{
  "arch": "resnet",
  "model": "image classifier",
  "dataset": "coloured fractals of 300 iterated function systems on busy backdrops",
  "train_examples": 48750,
  "image_size": 32,
  "crop_scale_min": 1,
  "horizontal_flip": false,
  "translate": 0.06,
  "targets": ["system"],
  "num_classes": 300,
  "norm": "groupnorm",
  "activation": "relu6",
  "weight_standardization": false,
  "depths": [2, 3, 3],
  "kernel_size": 3,
  "stem": "single",
  "avg_pool_shortcut": false,
  "widths": [64, 112, 192],
  "label_smoothing": 0.1,
  "loss": "cross_entropy",
  "init": "torch_default",
  "residual_init": "none",
  "optimizer": "muon",
  "muon_scale": "match_rms_adamw",
  "lr": 0.006,
  "momentum": 0.95,
  "nesterov": false,
  "orthogonalizer": "newton_schulz_5",
  "adamw_lr_other_params": 0.00094,
  "grad_clip": 1.0,
  "steps": 40000,
  "batch_size": 128,
  "epochs": 105.0,
  "lr_schedule": "wsd",
  "decay_fraction": 0.2,
  "final_lr_fraction": 0.1,
  "warmup_steps": 2000,
  "weight_decay": 0.03,
  "adamw_weight_decay_other_params": 0
}
Rows from block 2, named by matrix and row number. Rows with one number belong to one channel. Each number is 128 + 32 x the weight over the matrix's rms, rounded and kept within 0 to 255. All counts start at 0. Numbers have three digits each.
# convs0: first 3x3 conv, stride 2 (model.blocks.2.convs.0.weight, 112x64x3x3), inputs 0-10, a 3x3 kernel for each
# convs1: second 3x3 conv (model.blocks.2.convs.1.weight, 112x112x3x3, transposed), outputs 0-10, a 3x3 kernel for each
convs0.11:080122163127103122169091097139112146187146153176114055043126135097211187114124161071145163114163197111123180147128144148141157149174173118130183106132195144117146085144129100143204154094144145110121123084179138147142113136135165116152145130101051146096080174179066196166072078120082116196092160198
convs1.11:074164164105163159115152208133133150106143180064129159157085121163094126143101171159230086149167106112158134125139100129164121145111093107089095105141078176123115162104121160093120175103091122106132086115158119083114153091103130136128160144130113110042092090157145175104133111146150121105167101125
convs0.12:090123140081108148092170188105143163124143149109100150108150137095152166114206163097119122071133116126149150122097122100105134085117117112120113128129169126162193133204151130150155135134165133088156130099171138072177113105136111124130095117153178233070184215063203150100095122141099074100124059093
convs1.12:137115198128092147122172170129167196104103157114086175162115131166117179151132144178109118135149160168104125146120049119079073136154147061109119101100137157151152146136100149172136154200162139181079129131117094110134152155139122135101145100101154127116075122106121117100141134087094152093186158192
convs0.13:110121147123140173216175147108099100125142064122140097095136190150192181116131137090116110119088115136113139152097139148121148143159159142165081147139096154159138116104141166107125123115131070136113105146098125165117136103121118122113142119154098115131105149066130103180111131070120110107094108109
convs1.13:145139108164134122130103094110136117133124118124139173172138106122083087115125165110138119138127124114116127096130122141160138161161146145228156099148131095125096160154235105063129124101127136109105093131113136156135121141112141162132134156121103132155127129129147120115165144112134099095096071144
convs0.14:136162198120138104121134119137131133106104126125153101180149130171150150159196164220207215152120160159116108107103085105102079083112125136144165117132145132095117101104131144140159138152158180155194140146175140151158114130137129128146150083118106147108177124089160148097067085198132125125113109129
convs1.14:114105117093112131095102100152141134113109121117123117108142117117143139132126119091086130105096075113143122094120147140124152092117152168180154122134126136126108132134105132121135100103111108103096108101127112100122134132064148154079154186146183118104135098074127123122125095089131144110145128109
convs0.15:143159131104135122117164112111108126082121117139154110084056130136105109083109150092104129072103128124090125126155139125109092152109117096127166061091122111119098123131084113128131173127170138119091155114147147132103137100134142114128123123098128139180119150116120061119123171152113119127095141160
convs1.15:121118161125144136133130112158149138125134148117123122121104115104127133132140135105127116108143116141148085123098078127127123118118133131126156151115099157153125119123116107113143094131135138126130127132132133104142113127111160169125129150106130151148131166128130121132154144103164150110125165140
convs0.16:150143129105163138160170115126090092114089124131098089215210192191134132161099135149156133129149158171146134123134142096098139138109102130112134154114114146098124117140163116119133132106143160122121141175117202175139112092092125130115131089097106111087130119128118154147123108093132118085153164090
convs1.16:152142128144133116131130089134127084155134142130103123112135140059109125135172193063119134090116115127137122153106084128139193126159151118183120089141136103114133130146170129133176122110156127112120124117107172174099093099107091132111127177126130162148126116102196137106097099121147104126128131196
convs0.17:211123098183173119169156141135109131165164182136159174171169134173100138172156151130103074168148160190176149117148094099122086136119134145123118141123119175138139105135141148169195168165177139140123157103149097138154137120121137119127152118129129086052124115129112099140139138126154106084122145090
convs1.17:089121130102131160131106145119125133110117160080113141115139118133115119076129161095118089076097112108100162062129137124132136107089131103146144129092120143121098088101101111100082133098077119122087084098115126138124138119088130162159101121128124101123143092106120128140113138075119139097161123115
convs0.18:140158147141151189119168148157133125128128145106135108150143147178139165172198143171168126135188178156157132097150140118121131125107122171157125148127129138130114150143126159106108111085089140151132140146125120115127138134114138143121145153123107121089120148125131108120058102129101115092081086127
convs1.18:119103087107107129096093172147153181107092135104119150112154112179140144126147127106071086069113072111107117082151148147153096119122133131132144160101130134143089127126117111104110179141127126080104110104134054116162097124067130195143138188104194097106193099103110110114129146087140147076140119074
convs0.19:090153160119110148087097151108094142151140168099082115186174145148096127143154128148126133084120129126133124118154141107103125110152127145148143164166134117124115161177180095158096078090112084080134102086112099071127127092178116100137124155138106119058101109116117112084113105136129090102179114121
convs1.19:096099105096109142139124171137201173096091110118140107123146134146110123151182106148099107113114128111144153124117137139180119134096116150122108126134121117123108122135126132116094070090149132115133103114142090096105141110090143099101088222159096104146154147146161134135117102084110141153085143141
convs0.20:109092106100079108178119151053062055154121178147132191121137107116165124061138156066078095179128115173132144142128124119140134125104113111096076182122125156164149091134150163174175131120188143115072147151177121176121125097129149140129109115142052107098069114190127123179084122147098185135094142139
convs1.20:113113116113127131111127136113166124150149118110111118169105127089109108094131148169112112128151121141146111109135098190133123120123136182159109174146092159132100092110129098135143125142133186149130130119145112130115133113123157148115156140138112112143119129105128131118152168106105120089140144136
convs0.21:142108129091118129103146150138142144146147100100134156141135121166128156118214199115122131160171180151123130134125116143144116160076146146163149137170147135191182116139180165164191172135146119117113126135149114150175153140172121140146148161150169146082110112112101135190164122115170173145131152184
convs1.21:089130116111121147105136138106165134119130142098120128157141116117105137111117155123117111109130073139114133134133119153130104097102113104120106117120095133144080131117138151125145128091099129093101128109128098120102096129085144157082157212133126068117113084122148124124139139079133126106106155110
convs0.22:179160159160132108147129106159152124121096147101120175175177129117110110158099089126123095098115126102104071124123087148159114140137099121140147152147156139139147126182172134201175138186105155109164129089139121077118124111120124133121115108120136096160133097111092084092146143165139094126108108132
convs1.22:118132131121124110098114110132117111135137127133124125114125111133146162102132127111095140121101118053082111132135127141121122104121135127126140118108117109112113122140117123144126144159126104092152098133136122131156164144083143187131143151146157152117142116132118100115142141126144144132158143128
convs0.23:094077048189124101123171160130098067106063042105095119226177159141128123153139128142113142163162125160114136086112119107123117107132122132093115132121136166157156157100108151148132136128111132121091135156064181131126109180125123110140067125161177148112197139135172149116148146136132113184150136095
convs1.23:109110107122126117112130119114106113131131119141144136139153131124172129120159144115126133135148130127136145133128123136126135116139137156142133129146133133123129115109115121123113117121129171139127107116123106105116111112083133128122126162132161121110125102128132135119139128140119131148142138138
convs0.24:126152155169125147156125108076065085127104136178169159085044088117148142153169137103071134142137126155124150141148125136126112121153118115102110121141173104128145126125148097155142120087099079074109118100122146100128122112105092134132091152134056091190084132103038077075104131072130106107115119110
convs1.24:063098115081124150093119192139180174084108130088058100161085108146105134092133076109120077117138042136112145078156170204108073172063137070072110165111065069144079096195129117148095078139123122065147075129125078175165110196168152213196116127046087143173141156100108084074155167109128127087138160103
convs0.25:114125138144134132178086124125162153112167147165162160133162131103140136138177181086085125110133123077119103131112165122117154136145164121155099156181126126153105182122073168144064131157095093192163108201195116166191145120083100096129108121107118050106090121118169127140119132070123107134123104139
convs1.25:084091160089130164077105153125157121088110124086088113148124121170137102108083081077157134128149090114118109058141082157103062130073131120091138148134092146119104121119096095132118105132130150030157144101126106098129112108105105169191116122140184123131141094113109127153117107129128108104153176080
convs0.26:115111104071102152147159156175119071150090152092124170171080106067097105103135167107092111160108155137183121142115154133131140137138124104069105157126136132162190075037155098153181137143153152126100113130134116064142107137134119111126111126114114059174147149176166139106152167146174110119107141116
convs1.26:110088090122115182090091152103122143116119140113078119112129149128113098153128115138096097154142113137151101170163161125164118170125129152124148144102102135109133092124126138115100133170138164155120154150141124144133160168152142102122146106144177084141139113099107138106147128104100167105162107069
convs0.27:164120157151169208161183187150186131122213149169177126122140180071128175079125177149145193149211193152151195123143146121133155117134157120098112152135094184178104184180151131174175144135149144141175146133212154148189126105118116110133096127118118109113116121087017103115112137185103092180096097130
convs1.27:127133131125122104165119127139103060126119075138166101111092121134096115070086116079120107062106117131111127114135121141114135147124127124110139137128137079080063139122128132142110123103075055145145072146147078152159091151099073171110099126153136099107106058112172129124127134151146148164141154136
convs0.28:083129138109142114062103141102149124082107104101116136155103135115127126107132160116120149156109126135133157126102124132121111133132137101105144114164164123172159139168178147221112158216135093102116114144152141130159145164119113150112092120131133116186144187159158137105114146113130152155158150121
convs1.28:113091155091176145091221150112117176127130151101095135181144110166145124161127168183151114173083134143107118133109154082106133104134113071131088106134114147164181138129092141121136144153081143111101105115106111117109109121111183137128124127161093110086087101106127141103129124100149118127131085121
convs0.29:133143085138119127145153099090110105167140137157128154140070106071091102132168139125099089174120119114101093180104109181117084166136112129095093137124102162087093133173124125160128116109095119100140140127152123098141114114158143135138077133099140151143104155137090150137120144188155129143107137113
convs1.29:131136134109127109103113117094124096094115118131095122142114104121109108128100114130164194100145150111143127132106151091110111117150144137138110139142138112169144132101141139169149165161158164150147146117088126105089092115139117134154121129154112116144115095111139146137122098094064093124121135112
convs0.30:109142159144149135162134121121137155128144106090081097091088086205152104120119082105118124088142130099128088124098107177129122143142098105139136107112112107115135133100114121125113087094125141162110123139128144151138144124158137131129153110101196173124155132142128165140162149165133142151137134151
convs1.30:124122116136111106086121105122138112109123134147117151131093090119098102117093126145134153095122139091102144156109122128096098124133115150147126130123125096160139178151161130151118113103100109142144109122128121125115115111127113132124125112129104129169131115095162135119131127144134119157093122119
convs0.31:104139137108137153118112140099163107184127131131112132169143040146098089071130095107126063103160083033106115116111105103143120102114108113166125135138088140113124144090154116118174126150156085165130140176093145138078096137118136099095125129144131119141101116143084151152131129096121110101132130096
convs1.31:094166123110169174117154153126130165114107105102142112142121176120126137113127142207147149122166144174112109086114164111124201123134133126077149150119132127149114115150189192177171190169104156132158129119175107115159111169108153146117117097110114152081097107146132123112130090144123096138097095131
convs0.32:115141160090130140102093118107111105151155116097135079060102145101143144104151124150099112113169163122125137167132138166130151107111111114171129156142138161174132149116156144118154106102104120120140149111131133099125130096167151080162104129134047122141120155120112122098098142135115126133111127135
convs1.32:227127128182083084128091052131100069138075110219080116034086101119052176123058131115110160126077140118117165201184122173137138146200188094135133105096145122056134181143153208148179217163178050101142125177115209184115085105139100149133167198134089103136174152112166213171185067043117029115191094169
convs0.33:165151114137154097147170115184117129102172159130171188121073112129109187118102154124095124126118134164178156142109119151113117142106127179106141149109116142140140169092164127115161104071097144152089124131101117124088133160116133136127148127156149146146198154150165102162149101099118138118108108095
convs1.33:126115111129116141128124122143122150122114155142109141105135117116111144138123133117135131158116118161088140122130158119107142109110144152129151117100128143124131140135139143120100135133116148114119101125110128143102128139140167141131114129116091081121108071096113127110120107136134132128134101163
convs0.34:134163109153177106118172124119134089158130108140164166122082079138117111148125091085126104127119102106131131106168141096147188110106145131131143118137105160144104126100118144125130133132149136086111158109112136089109111133126118132119136154101141168168140127170150075111104115127112130141110133117
convs1.34:098091115082092110138124127114128130126160144098142158177187099140068102115137144095180198097121161099133141137159087132136084132123079088073127146177112161143172108088122168123153134121099125133094132155156208105110161072120131165094120154113091110164100107165107127127100112104111127079109141120
convs0.35:103095113165151128191124139095171174110116121104152134135227192088089162168046082080169156094099104149124162151137111135152105113160136157138128125118096157134105132126143088090166121167194089112141119134097190127121112098097094162089131169152225192165101118184044078151134124166111074124080182097
convs1.35:145128153137120094138118121128150118076131112118136127170067138138148112123135116076174153191152130153119110117071054056058135129150110164147063133138082038133166145110105126134116100118117132131126069100155117133097125091131104073072098048099141120122101127145108091103159192088160123131094127097
convs0.36:110163141139145126106140157093125141142130166132107142160156077130122096123117119125093128145140130141122108125135150093113139116110119118146164156125146157161148107116136118142148128157141093108145104101141147140112117118135117125146125100144124136056136126098144116102097091151139095119089101156
convs1.36:174128107179103156108103081125092058199125087184115119067141123072069119088092150133088115112107162101112175174153105167139104162164126088154125089107131144060131206191160212147168199127136063098119123105085190152085097091128108154153108191175093125195178129150179143142192104154137115141148091129
convs0.37:093130103144115151149184175144117126172139121130127133225181160175170177134146119150193152175119167162143128139118106144072115168102119112102153136118186170113135150114136157135164179177151233167135200167133177158118108127145119108110128106135112183149151152165107157107129126146148146144088119136
convs1.37:107099156117107171112145139134178172110104145155102125098081106115103137092126142091089117127107114158099134077102132124105097097097100175121149147145101140128133151136081127100074089052044105143121131161120134157100124163146102103099108084102137090103098047085156128099124127148157126121145132131
convs0.38:115179138163184109092115124110117164114136157123141161121131133155183116124090153181181136150161157119150150123095097129152109143136110137204217136174168113168200170187180116129173055176216066101119113096121131099109123147153131147134148168152107161132190112183134167138113116067150153122109135078
convs1.38:127120103128142158099136156118146146144134150157127168157150116154132110155135156141107127134112130115137145115107142117103120077109115138157144123124118167144133138125107142083072146121092150137095112137086138123132141118079148131087177144109075117135076090135116147127131115157146131160156110134
convs0.39:177097104145100128099095166130105126167144147177173211153087030181157126138124116144162112098153145076106110131120147126146129127154128144111104141126086156163091156151092148127094174182126175129128146138173140161178111122152109107110153147116102088170112102045139130041126163114147130116128105117
convs1.39:131130149081125091100142127124141154147148154101160141179114118103142085130128114110154146055105101095050140088113108153100112119123146077110139154136162158130141068112087105134149197183171135114103125070105209160142136195135176125251066090089134161173181084094183132154118118157122078107159107115
convs0.40:154146160121108125145110165163152131164148152121125134106149162167170200128143116085119132101138110136134137124126168125148158121153161185163123154168121157187174170176158172173165168192191188186153182181145124138122107138155156139157166137131170159152117151159123184136156143171159144134139137150
convs1.40:109083188093142248000179182096202255035107189074070154099055074170111060119161150107143134149153040195146144116174171099096073212090094105000076219104092172232116142122103120130169173193233186130046162105150123124100177151150111072124064072102211163149153155114163126087090120098126081108089065158